Weights of a small masked image model.
Data: trained on rendered landscapes of hills, water and sky, 36250 training examples, 42.7 epochs.
Rows from block 0 of the decoder of a small masked image model, named by matrix and row number. Rows with one number belong to one neuron. Each number is 500 + 25 x the weight over its row's rms, rounded and kept within 0 to 999. All counts start at 0. Numbers have three digits each.
After each neuron's rows are labels from the 100 images, of 14976, where the neuron reaches its largest size: "strongest on" is what is common among them; "lies over" is the class under the peak. Only what is clearly more common there than usual is listed. The data: rendered landscapes of hills, water and sky. In brackets: how many of the 100.
# gate: MLP gate (decoder.0.mlp.gate.weight, 672x256), inputs 128-255
# fc1: MLP up (decoder.0.mlp.fc1.weight, 672x256), inputs 128-255
# fc2: MLP down (decoder.0.mlp.fc2.weight, 256x672, transposed), outputs 128-255

gate.397:451521511530498485513529507473459471495506462470483512503478519456503569488496543492507512497507523509509522543500507524513505511527535501462493514499514513484555516505496558538529480514596533504520489511489516500504506480485474483509470470503461472498536520500468461495476464502516486538454512460453521477480539506474482475485471487472475501480512520511470486480447531480485493485516
fc1.397:484514540545496481465491474478465469474471476489460489486506504462490527523481501478437515490509497516501493539523508508525514518499487550492515534506495531473507538484499513499488529503559503505504508538555554534530540530463519487485539494500477489512525489494492476486488483499508511554483518517511456469446516527524490478463472505481474475473499490504463505487477498491459492500487
fc2.397:500510523452478509493544510468522493497548480497571568491491505526451531484517454521533525466497509492497552482503504513537518471477459462477452482471449480532489486462542518497536499498483524494496484472490530505528490465555492522517496480518500504536506485475540548480510504472489547476487513479492528521521520450494489519487484466504496515510510511507484527494463497478484493475496
strongest on: noon (89); green hills (57)
lies over: gentle ground (67)

gate.59:535473516484503503484491505526526471504522491522481531471526535460487498506479504525511458530518529480499489545556525472533520471457466490509499480450513512502586492482475544468515497557544511505473478506487515481516524502479509487480520489487533539516509476494477469476541527469480487526480525514505403520501498492522470489511460519480423498477524528484516502522494510465482475476505
fc1.59:498466472472540528500561460526530500497479481498449508475488475538525498491491495548529487517493568500513542478492504483482496488477496470531495480529510529528528488542512502553517485502491493481516492544475529507521500521521529474549516485457491556531500497509515479515527525469485499471503466493495449465508490511481452480523458475500461528501517486559500504519507504477490510500495
fc2.59:461495540483548485524488480543494461497476473497475478520481539475509502536503529500486504527508483495531489521542506504469543453477486481506526513505516499481557522466511517469491488495517470527458532490546543485494480505471500448498521509496508521478485477485506474487489530503549466552518503460482465510487490487520492519489445514504468504501514484509458502506523481540503487525476
strongest on: sun or moon in view (100); night (97)
lies over: sky (100)

gate.487:510513530500486488486470488542507510476472536507463525506518494490517523500485505533490502511516497478520510545483556523521495519533550517489534515498530495469488521498524535468559517561457509441487515524523537503496467452513498472526455472480528524512535500493507514541475531481502497477493478516488479510455525540503514499493473482490477425504495550445505453493498477466515491436481
fc1.487:461474454473479473515530489522471493482522477505511481470469520495493490526471472471510505488463508538489477466499484485486475482477476472498439498514509488471514506514487474546421489456514490550482464490468485509515479525486514519493492544504482472504482502492545499440501512498521487511520535538526544486547490474501496495498504500508537545500516472562556538525482523509510516523527
fc2.487:502525535515525469476468498537523501494459538517484434517479479488507527471495476499493495502511500475538500513498499527494514462541493530515532464495517498491531504530536514474549509504467529492493552497525517504512527486455460518492512477453502512503477531480464445529504536497493472509504496500457476481457515501486489517487495525502518445515497527469491441511526496507488453467488
strongest on: clouds (97); overcast (92)
lies over: sky (93)

gate.508:462497496510471478500485486469487545488471526481522509535506479474504530527509522494493474512485505483482482497465499482462474486541502497502471499489490527505473486499528512451518570495471521504471497522522515488491518504499508483471550507510478479493443520464485467512491521486451471524529484534480442492476527518531546528473499472464529484497497426478449488489517536503496480489496
fc1.508:549507477520476518500494493520461476491511509507524513480502517485496521517455532487481501490484506497511497565549536482510443491496489451491445479478490477468538498488476587513471483515516487490509517518487517500510469495497472489514513500493537495503503493519502554480517535487490518552458518526465499490511480503488482515507481527546466494455484522516546522467539552485478505496502
fc2.508:527496531477536472485471477515496482502503547520495432532465459499506479471530497520545512472489507546502498482449482554458536487513522511464530498487490503498500505518501428517535488501509535474537513468517458476506545508472541511480534478493504491493498502522488470518525472527492472459488496476546500488518514496528525457509486501497539483524526509452481491542496498534545463478518
strongest on: clouds (99); overcast (62); red mesas (35)
lies over: sky (94)

gate.318:541490474497480542539508500509505491498455482519484541528499538482465478524507551481477489489504506486496522511535517451491490511517476477510476542501465522513517460538510450512497539501510461486494530521458483495526475512508514545506532483536514515468518482501475504483467512513473516515498511547500481513512508479493479507472528502491488521472500454470500493471493501496488478542489
fc1.318:466471436485497479489488490516482492499512493500489522494504533463501470511505497445447478486498511491515486526498521491498534492489473482500504529510509490456570511525463546515496512466551518507490500476488505505517526501486515489481518530483495497500501482489505494493528491504511525526526528476508511471530565514522491474547474510435466506479501461532503539526495542481498487514522
fc2.318:524529545541495540502517474480514486504483524494476508524500460525519509467501503530562515534542475513502523455478489533490468506511497480493479502459496529558456520452505459455517524522452467494531504513489500484495478475531494486510511498508485508492479507505484493528496522467495506479440473509478495521503484496493490520489529498571529474521511542458517522479504471452485540460463
strongest on: noon (78); green hills (59)
lies over: gentle ground (96)

gate.361:560501514508502489515505510481499527507460479490497494496469519467484477497520495570499461494496478500507503513512499496512506446524518518478479501496454497469551484574487507539513498524488517494492528511485484491505468492518482494502441488477489464523454504526509457491496459510507481496512505502464561523459520476483509542499468507458477521510512517473513477513490559514491513507522
fc1.361:513482516507508498495504485499465511508475483496459490517545468501514528508496510494496511495511517472497499528489496496549519517500483490494530493502542525512451502448531532481492500501558490512529514522515510523516499511494509477532508492519515518483512508539488519556521491464526504483488453489522467477485476531498520455495517492536472510475461506532520507475503496481504515507462
fc2.361:503503516525504518489508523479489570476484512476480499512531466548492568530495499474463476478525540461502488499531517570502508492504479493493481447503467483526536497504537489484481541520486501502559530522526497486503470541521480532523494481487516531486483492466483467520482541549514512483482478525478510460481498516524532496526521526503493499479502483489491494550496450520529480546432
strongest on: dark volcanic rock (64)
lies over: gentle ground (82)

gate.407:496491496496458504505523471510504507491511481487504514507508509511513505495502496500508473486514531506500501501493486475444499481506498467489495493488506469509523497471498492516484518466508502488509506485499496496528497501502505501544510531483489530476521515497494498510524510516500506490512505512532479502547495495520503487517508517520460512496527490499509536504477487498502513487515
fc1.407:465503480502450463456499453516488533485522497513504494488523522519525474512487482506535505521498541532545533541550497479455483520509520468479521522520508509532547533453536473522533525473492534443449555499498520498514503512486497464523486504471450494485515472474475536509502474502485515493483479496489461520534495476519490466518500482522467495484523501521473508503463452460496511483501
fc2.407:488472481460532485543513494542536469486502509481498565560481538467470554458497502509502484512492479501527526472500502492511473496490510492491518480515556487495506464498500514504481481487459520490510479457465523516521472517464503490497479545477506464519484498455491492523499504474531470462516504503474535512461489495513511497489477503510519531518504491517461519508521493493495517500476
strongest on: sun or moon in view (80); sunset (79)
lies over: sky (100)

gate.541:473457501514532533497535511520494502516449469538487489507470466501515499469523492518488451479524504507534468509536485500500562496482537523533485526509487498495528515539527498493502488478478462484505488516461516552541495548522509484506461481480476506511500509495473504490492489490482475481457488499489478472543442471483520464545466490500515491514517519504482533522499503486498530494495
fc1.541:522501508514511512530498533518512481495528502478502528511513522502475484496511461483503524516503486527502522515484495538525527524488486496496492498493509485519506500469516512517516506467525515525505525497475466493480522494514479468496492506493492523499499475517487529493482473539503512492474512509498454476498497507514530493490513524523466481492522489477503518488467475498466500495474
fc2.541:520527507466491495498476438483526512480505501527524475506508513521496542506528561493504501459502502485516457554530493512510485514486493505534514512511484494475525502533530515474477522507489511469520479531470510513476480484490452548510498523473439496506468499474512527514508494466542495484492508494490475494529496543529499474480481495506496532492501503452468511513502485489515486532546
strongest on: snowy peaks (85)
lies over: snow (52); steep ground (38)

gate.498:478509531508501488513515476492475490501465480497531458529485507483500503490509499502480469533546468516467527492531544491499479432510489459495429459471531510490534477534513537528487506484514500493525530493511496531500508509530510514494498481490478465513503521498519513472535512517502470515452522527438426494526486476474528489432493500499477471486519501510500514482488489484494520498493
fc1.498:462495499489487494483509488476487495514508493481518462505488523514508481511511503515509463541563488519463516488537536492494515445542516499501479467478534511510550490509542519534516496514519495493485497517500519513493479526497519511508483434492480482522493500514495512458524507510508452529443510497409452486513530467490525473498476489502497444481524515523486486479455489475506496475500
fc2.498:488517478505496468513489500517497515520497504503515466459480471507517509526512447541498501585488506504462493513496500517484483488481482489542461504453476532515543496524517474448487428460539515504497517555493488504545514506480502505491491479472524493525482500521550518480521458460486522516517543504482459520501491531496548507474526438503498493538486469535544508483499497469511504496446
strongest on: snowy peaks (89); night (85)
lies over: snow (79)

gate.270:472495484513515473459529492497492489464465552552498506516497534527509486520508521438529495486508494488495523514503526481480480479511558457526490443474456511512503498499467598560488486490515460503498510492508542501497499518525494477514530509521497529449511493539500533498475500485482533497502488485452502512495490506495488529490559493484467495525507497534493504520516564519492505464553
fc1.270:540511521503553542544534532526487545506481505469505452529538510497517519522512501536500466492502499510455459518511532491491508503512494501482498512496496484474468522473489473479475487516553496556516481465486486521475495489458506539489489471437519493522515524513496518477524485510507475498505499509516494513476523482490463496497508473545520482486481547513519485462532494453513503529432
fc2.270:524482513473516527514509487512488476520533488536498541494505488526502456481521486529498482493498539486480493529551491509539496518456482512492494508476524465482546488498506487442488523496482460516524491487475503517495555470490480506513523508517472512514496497513497464498514486507529533505520535453543495489490514486486482477529506547548499465487510523528471476503489485529501524472532
strongest on: snowy peaks (40)
lies over: steep ground (51)

gate.237:498520510492482525485505463511506500486477507508490544513528502522492502492503519483504533497516508505493518533507519540493517449530517478487514493494488498510563501522458487517482495493562525512500486512510511506508528470488474465537507438485495497478507490494515518504539474513463458488502496497528443470489536478496503472498439521499494532443486496491463544510460490495483474503486
fc1.237:513540499505514491500507528516480494483459534517458545526512503517501477487497470492496510535525475519505507560531551508473511484484520508524512501496506479461495501563493506514505512522527563534534522476517545538515481502501509466476492490473515498465418488459479437512487466494521448471504522503486463464473490501499529506420494468462477493479484516515471487528479504517528471536485
fc2.237:550496516460479550456487528473463507520561484459529546512522500496498516503505488508508482508486503533522511499494500492544460510523474505492462540472480501513464485442497490492529516499488460528469442500474520515506470546535513507518495498524492531513452481515523499501488462461513519497522476507509535519500462510527487523470540464490520497527459481512480498465478472442496514518515
strongest on: noon (98); terraced slopes (90)
lies over: gentle ground (99)

gate.113:532499503519500539499490512528531490506508506511483501499523499509491463512490506467516499483451493484465498488519498485462438483503514520513485539504496533508536517535523464490523481516511516497503470497497509481478515521490484473491486473474547491448524525476518503527542525543519474510498509537450532533483529483460530491471511467435530524490469524498483490570523454499501532512516
fc1.113:485528511495514481503486518500485502487509494481531504523475452490507537492491502455482519496493485508536498477482505526508477512517458502455523485486537459508457475433462537482461507464465474478496532513495486528488516459500493499547506523518496472537498522464505547494497498516492463505525489534500481478501483544535548502519490483518522456502498514491500520455500494498517501520455
fc2.113:489450470521504479454504476512521490496513543474476451483512484512507506507549509505468471455510504548486463481521507497503490536507496506515477495494487478528476555515476530510536555526486466496569510514491503481523489480516514551490519528505479524468496492500463491467510502491526493503512511478501548479490463495501492532522463561502463484495504497495517483470482513543497484529508
strongest on: red mesas (75)
lies over: gentle ground (62)

gate.628:459476532510541511530511522518514480491509527483491470510520537486494481529518509497488527517524514488498512508500517520546506513542453438491470484504511507522499509476490517503531478472553504500494466500452491493459484487533503523535538480531478507520511492500491497499479464472489536464463497485492524472485456563518493516481498507499432485497506484502475523463515588506487490470489
fc1.628:471537549496560511506500507543537471496483520485503498509529530527494454483548502478487506496526485489467497507505498533544539521507480472492469481516490529505519515505485511502538514494549506527475501484479504488500499504490515513516487503502463525539494451534533499529504453472461538502472502469500471500505465515519470524506510517508435515527506509500461541467530575504502500522497
fc2.628:527463499521496565517502489482494500445514483509488539509494479510521526531511515497511507514482533496529534501532416491487550491527507440476421485506524547486489506517491491492457484517527451512464477461483481511561508501514501509525461528499505465524539528489495541482494508473474508460506445462473500493494498515518515510505515544484533523524483468529505521492513520528486503459493
strongest on: noon (66)
lies over: sky (73)

gate.627:500497521510511517514497545523517525539506498515531530513506517516483533476534514509488476484473504500524477539501488499546488492513491498466529526504504543500505518506502587480524500493527500509489459487503498499462526500533468522485475484505497478484445481467519444497520517510488518493574543487526531531444488530497487506485479487534483493510464469423482503516509457511520493515503
fc1.627:484480520500489485507500532544502512513533448502470522507509543530486524461543502572498487467515520485504500552484489505530514474514481488482475522483523555508511525508538545495551496490551516494523504516541505491515502491534499540478475503504480492510460492487467465523491487529501531468510493503507525508468437545547452487500461451519478491511487497491461531526517492484502554496489
fc2.627:476507483510484532498495431495547539510516460518502510521498504463526524468484504517522503507478466484517476495480498538503537512492487478488577517472491549440495524529482503498455454515467519476496518499480472503487475554505499510492505492539513508495436509478535513510497490483514488498528499475470479459513532518478507508490510464517469482467486455496536543519538493485460537487469
strongest on: dark volcanic rock (34)
lies over: steep ground (45)

gate.412:602593616616565578556534526530506514497488486490502483512485514503498515483515495493461477517518507502469507486516520501504524513506516516508489517508497505495513495474526509511486499503491520385426466484518509567538534544517531542498488494487512510511499490486474520501519484513497493530489525493492469532529486481503497483511487521510493504476494505509509470539492488469512498512486
fc1.412:438367352407436467487505523512527531528538523506486504496535497511493500514492485513519524507481499500488497482499503507490515504482497486516508498514513513500481506489520485494515527483490483574537468440408412442420437469462465466471492509482499488484499494480493510517479505511505526495495491504520501478504489534504528495502517470508515484514508508496486522499498494513512497485493
fc2.412:464392461458458474506507488525493549561561467535470498522501497462452491529498540511474502504505500518543465533545529503491506479510479549485527465515489495527491503515471466506492500494518503495480482437468507488473491500493479479510512532502498526512521466493523512469468464521455472477476506529494491523467519518473509496445515500462515456508511510483508475492494522515520497522451
strongest on: snowy peaks (43)
lies over: snow (28)

gate.248:524473462522498521451491490471494540504496536510500476495507486502482497502511520462478501515517495487502492462486522516463473530485492500517542481468534522475413501491475527509487494502532518501482462467531530488501491483493504483472510497506491503482528482458496508488457530491514499496506493498535463499467518545490493439472501477464470472473518532432459518484478580495475499500502
fc1.248:444470488537525508525527524534512541473466517505464496475498508495508512497499503519459483507501477517518516532517560499519520527550485517505478507526502512446513532534465525528514529465553522461461469469459495489499511505476519480511496478483507491530515491497518494499473459501501519533504525476491491469453524493491471449508495488474485478510483497521474498437511513510494486505489
fc2.248:546503499509493519466507505461449474481538498497555556482495505502491520504514449515536507518500489520468506491509485502495506502449501489508506537486475522534494471463491474457529513521483487531514480524489489492499510477533496534490534521555514517487465479477477514503528507484496503494495535501498561559538473500507495482522507484516503481526500501497515501528506496483487509492490
strongest on: red mesas (77)
lies over: gentle ground (61); steep ground (39)

gate.50:469510487515476525494485505473458487526486498493478476486507458459497532507517494472451544463577475518497449483541536525496528507524509514495495519471513463507482513528515499520516566488520531524493494466497516533458513492484528491492545451502512495474507518475441521521499508489513494498529490544515466526474504530488509515445460509453513412476468479485513453489505499516503492495472
fc1.50:520489472480468487493500486497497562484502486476521511483474530471488475531496488476486450471488455517515490532524517490517501491492478480494467509508491496455555516484450511526497491466523469501526496533487478465490509514501505508474511569509506479531505504520512503478497458526515546540513518474540500462486537504492509478518471509456494517476503488553542502474485521480510517547528
fc2.50:482524517504515476508512469533521500506498500507446431521500476452525519473523521501558512512502510472500511506465476516501486519520528501496495435510518476545470538542501476484503488581476522502515540481524504492479502493454488480499480462504505499500525486463508462512538518495498432499498536520515504529508475491501481535469501507483505512522510513451449490549525515547525480481446
strongest on: noon (93); desert dunes (44)
lies over: sky (78)

gate.626:537516483513485519497523515497453534492503476499476482493537512513491470529495492543489507507567514495463523478496522538474519509494473514496480457504567476493522486490511472522480548483501478506525505511470471516470483502475500523487493522464492487527509478510501462532543472520528509497490520514497466518513504496541484504510501522483472497490518541557501517446476548440467513505481
fc1.626:462490532459522500523436485508548482496493479493487504503465487459494498454500493481468485517455440522502484533485497499531498480515534472527513517494458490475472532475483509446520520498497512497508490478524516488497499511537487471499494476547518517505472507506471552483486519509489501486473532496487519506474554503470517510502484507528528502501509466464501505550511478530492486500538
fc2.626:466484528557516509544499489508519498502482514470522499507491484496469528479507502477503454524521471495497486481438524481502491483525517504534466485501511485522525524523463527534501519520522545480522472519522480479500536482530464480466520468531512492479495493472541545516487485474504497506507474529510525445531537479484507522542504507513492509475547489511493485478486519491523509478488
strongest on: sun or moon in view (89); sunset (54)
lies over: sky (88)

gate.404:505503507504504491493495493498474489505486500493493501506495486485504487498505487501502496496518514484491497503496495503518497497476514512495492506493518492474484493504508528481504505494510486473483508492509507509498514521496507510492483491519506490485480510497498520498515491518497510511496490509495502495504505509502523493485495482531462508505479505515493480474501484502485496493492
fc1.404:484456472508511487470479485483474516471511511524472516458503489478522510528461516521506540491497461508514504473479485520475471514495530507492487514484512473514487466456470523501490504484472479453484530549493471488525496482505464447503545549550519508522545503501514476484446493547504525524530522499504509524486566528539503537527535497462498502499505470499496488479490518481494491482494
fc2.404:522474513550487496529512498515504510506512495481505484478480514487517486490515491501489506524511507489491504481532529512528504443499521491502484526485472512523483458535526505474459469509524521503505565458521465464511486515500516480523526480540530503555491527503503451506478497564482503490515502460554495511515507481524473460505529477516500482543548534540535506506541519505468471517488
strongest on: red mesas (43)
lies over: steep ground (49)

gate.385:485497517508526483512497515482492491477520495491479487496518540517496496510518502537509527490515501515499533502499499517494481502517516474510473486517511500528519499530502499495507491483488502485498483507479513509501492515510484497509526507496501503512506488469504474482523488492484502482487488516497471521487477503519469546480493488498461511496497496521502503478494523495491533481484
fc1.385:538530483492487502501508497466519517512516536493551535490504477479477506543482501478496491457486467484488471458484504495545514484502482494473500482497486510495448488496471514487511547517483528506484461511477498467521488495492492491492474446523490471435525527498498476505488475513509463511495505513534533500453539502487530520478494536488540526499463497482486477471534502521484483533484
fc2.385:552506510490513533500495524486490500545452501550446443480533483489513498469495505455441502472512501480475504527440471492511507470512453540502523497534466503491499503449481497490489499465534494517519502523495505496492475531510536543493534487504515491522484511537459507536520542505455487470498513523477443490498469511519523480504512475519492492504482475507493505507471512494486473485506
strongest on: snowy peaks (49)
lies over: steep ground (35)

gate.510:483480500494514516499508475497484479505503484495519490495424497491507547503484514472501486521527516493514527487577500502534461497491506461483489516489554478479521494500471475523449531489547484486529500509512486483514486504493505529501485492514454487466499496476490484438523484476477443488490494518447522460580446497507504499460482473522486547486527539531514493491467541490503489505471
fc1.510:465447531489521535484510480494490449488568511487533498474477474459507519514471497494492497495495540495501468442475491491545498476494509468499514507505530502490517490508471499497487482501492495502545471504506518462507539537543549502503463457528532515492504509512477544434517510481514510511510511492463518539498529503492515498526474504475562479492523519502527465491482521523513493485508
fc2.510:495530492503528476506546498491510510518497472548502463475509497466518517470544492514459459525466527514512495466466532527492460464481491495495488522514465505493518496488468502476439465472490470526489501503478515470493476540492500499496487510496484489487491504507515496453473537493496516518532496538498465488549488494509526531486479480490518547454529468530526540495496547565501496467492
strongest on: snowy peaks (68)
lies over: snow (48)

gate.488:508494517528500524487542488491487519503490510516528506473523527507489562486487540526498544487516480558540469507543511458476506491497517519534540507476465502539446501511492485486495548475470526508524530499497523481466512507504496507491533450525481441455514524505465472491479505500461491490520508503516463490514506504494542486451458514515502490480493470476521490447524480522473476522439
fc1.488:496500506519532515511516507519456496494491466474516528469470538452480492536497495453480485482502487495506462529517494504502506501479495499492460529502476487452550504479461497502451494474503504469455462471477489513522482512487521515468526577512482474502515477493523469476512499509526494528543529486550520496551539516537490503539492524475478534484521481538542530523493572491518490528521
fc2.488:487516509509477478518503502557532493510511540535482425516532468520563493493448518484504467528508519500466530481482497486502500476533494503491500488516528517538498511541505498470490518531497518458580528467529501516520516496467501511495514457444526519509455523544503482522496502523506467509470475514500526491503502460498477477448487500535526502511465517469447491495494513537501498495484
strongest on: clouds (93); overcast (80)
lies over: sky (79)

gate.356:481499492496507499484519455499524516492496503537462536507534520474512476516503492481520476489515518507507506542506501512543551495524503512507525505491516501483498493489542489516537475498526495497512505529488515498508517494511540485502526509503479495523502491510474490486484499487459519506511498494529481465483470514492474508531505457506474470532543496502495516496474481508498488506513
fc1.356:487520532483512494488496507487486497529543529536500494494518513480486485491526499516465492480514511521482493465493474499515524481509491481491504505452509530499509508512523538454521465511532521512468504500494521464505519508486485497452530482534518509484548503470474492430513468486486508513507512482480499501492493503500517527507480512482490504494492474469482515496463480508494502508507
fc2.356:438512493525486476519504483500524493501533509462516440502521525501452452486500488500504503509520544455517478507471513496538489499484500512499488463487502485468530514513528514470501479495517549494458490543517469484470474510538519545493537499525513542481522507504491480510480487474434483526553521548493470491516501493516481501471525507513490510492487463516529464533517491488500483484556
strongest on: sun or moon in view (37)
lies over: sky (83)

gate.267:491482512507474471503463516504521446485505483512481547529511518482510491512501516472528506461470535507489520532486443476483534512503540528488532558539456499467560512530547559475516497532596486486486507500505530484500521492516487517490506500507505461460465471479495440465526514489476485530479478506479482485478517509491506503534473487493516546504480488515448471516508533483481474474521
fc1.267:472518521536541509474494534479463544528473495540489477531536512478497498488529503471488503498535435494485502523523543493471500533491499528495500493473484505521501484542431522501538526509465508492477549482532502515484502514523488536478563485496458519499471495454506485498454499496494472515537487506483454501506554473508480516462529498472495452493489462474482509574483518485523491497461
fc2.267:550511500486495461452511508537482521505514483486518516553496485524471526508510434512509479533482503547464488494502507514565502506547497448461496513477500487537471505468492523503491488458440494520500445487499467480510464537558505511565477479519486518499506494513504547480482472499498530494488479505512521496525440493483493504556500501499519470504508483499521487464484478471479535512485
strongest on: dark volcanic rock (68); overcast (65)
lies over: steep ground (52)

gate.79:498498502501541521512499534547545457516445471513520499486497526532507516490490544496528521469475500522460481480505501481555510480455479485504512503489511503546483536530518563504538467519493519473514473473511538500496500513514470485546493470502527504502482489526504507484495502495489481514479491501467560484520469488490473494529485524508459533509457502512510508506484519513501500497529
fc1.79:549527531545493486516516495518494528484477504526458506499518497484515531501531484559481495526481469489524493451449481497489538486515500498525553516509498498494513503437504446506491489492522526478482503511496516506500523488508519508470461498465528483503548530485519439486499529519490495493500521498521443512484497487522487477520500484485539473518521477487472531506429517517459466504529
fc2.79:517523547490523470500479481502501458494508523472462503511520462495503529497519511552468534493498521536468505486507479521502532518483496520552501551493516479532473520519516501482526553515547546518475516514488467511523515449519536461506529497489495456508536545494479460481502504545488482506494528509483533534513454476483505480477499531470498489509514472531515504522495522460473485513503
strongest on: noon (58)
lies over: sky (86)

gate.93:500517511492486486510488487501482522467498491505499462496507526495464502507490480510495537510534457505521504517520495468522469507482510481490518498525481542522466527441506472490449543482518501487482520496495480498505479524467499440498538510519465535465469499526541543481500476489524510486456495486535517449489480486525504523482465479519494513462509470472469577513467448501499540530492
fc1.93:492515494507499512474493501472504524487486496519502518452503495507500453526527508551498494497552502482495516488510495517520489480493519509510479519505506539466501531525487490515508490497519470464488515522489490494478514491466505440473491546505487493479488460522514468483490453476530530480494491486515557494477466528470513519463522529481506538473494531514483477484514526475481504493512
fc2.93:519465461509512504492494484512559482482473496480489501461497465462487500548496515527488528515462448468497505533498500479507504493508481447489513489534519494493478540471548484541497502510535529482491523497496520483510475565526490475498556513529471541486491491501514488486484498512507519503469481529495499520538499553465492477504460504514489480504500462500533529487475486506472502494492
strongest on: clouds (93); overcast (79); snowy peaks (34)
lies over: sky (90)

gate.417:511513486510520514510528511471460492489472543469490510514514479486498502496459461469481504492533495523507470493505558524503469522566521505478466506472509496494477481511524528512514539515501520503483489534488511463508542487470524475474532521485494477458500573486474451494504507477528461531484548521497456499446513533499519485494513496470491456525493536495495490479504530522488513445498
fc1.417:468473439451436497515500496514498533503506510498532493501490510489488477506496511497478444494479477510507490507535554459501498503520468467497470484528494490455527517492452545543499526464484450525498488517485487470482496511487521491511486523500541477566525503513538565491498488511528543547515513485517498484476522496473519482525468496480493512492484482530547530440489513498499525535506
fc2.417:483501528514528445526500511536524485528479490555476438510481472480504512482489524516494554455477504501488523533477484513478534476489545523522484509522508514528482479532511495469472494524492525467536535493556510486541513491476478475445528444473473514474490488518494447508460507502497474470498484515488487533513494511519488553493493522507485494467526526461473547550506486548540472448517
strongest on: noon (100); desert dunes (47)
lies over: sky (99)

gate.353:492460528499467476516467524590535531510531504534483511504498513495545465486477483528480496517525503460485520521514466456450517511490531459498527492496504480470506539544500501502487475530512476465496520494495476471460505507515503501508474469451524515489488491497508526499474501534539542441518461491473555505576510481475473506541462480476525506495482490518481522547471501532507514483530
fc1.353:507511507473489486532470527542559529506532510514471501523521512497529452515485497486507500519500514475482517529496520480439520493475507492516530427524518484497498516538488495480512476522481483498497488491516483475470482479521485474491484483455524506486466533502491534530504544523523507425505469476489526519458523513472486474530440456443507444498476456548498492487476503563532537451511
fc2.353:535498462450482490484497546543512493534530499518490516506526467533482518517481521559553543530521507499474470514499510475531511459498497504529513516502481517497457504519515489489499520538502506540463505477497528483544493450551543489505469477470545489496459501511511480495494543513485499511526497474464501531505470489481504464541483426497492492477485505495492500477504491543506521498557
strongest on: dark volcanic rock (52)
lies over: steep ground (74)

gate.473:494526517499525478449479461504510456499483519498498556473487534529493491529487487528493505486430507514507523485478462515527508500512506460519492493553448501526507523499501524503493480529504539505478512493525519474489496489528507450556493560499505516517466458531497487499447497463498528502499475500510522478493467515476468522520499535532467514496512480471517482506478481530483447480518
fc1.473:508516514498484499498500534490506473491538460487484529448474492491534507493476497536478497494506508474513507505527462499543534495496465502473460524503558472512515497462479402486440510528483472499512490517496479502517483484489506472494504496504481528529540468500498494473485471495495466506473506511501490464516495513583489507534446545469490532459517553480534495486457503465478488490483
fc2.473:516500496507526475481550497512503502495492475433540487481480476501524486485463496540504496548542461516494494522532521492531524542520479555487483506518528474533504489461462480496510515541434494511481500524498526488474490464520501486466517517474474499488519482466478463491535489498498557532468532527556494455505526489543507489502464500519478482456511471515507551472510455470480481516511
strongest on: dark volcanic rock (34)
lies over: steep ground (53)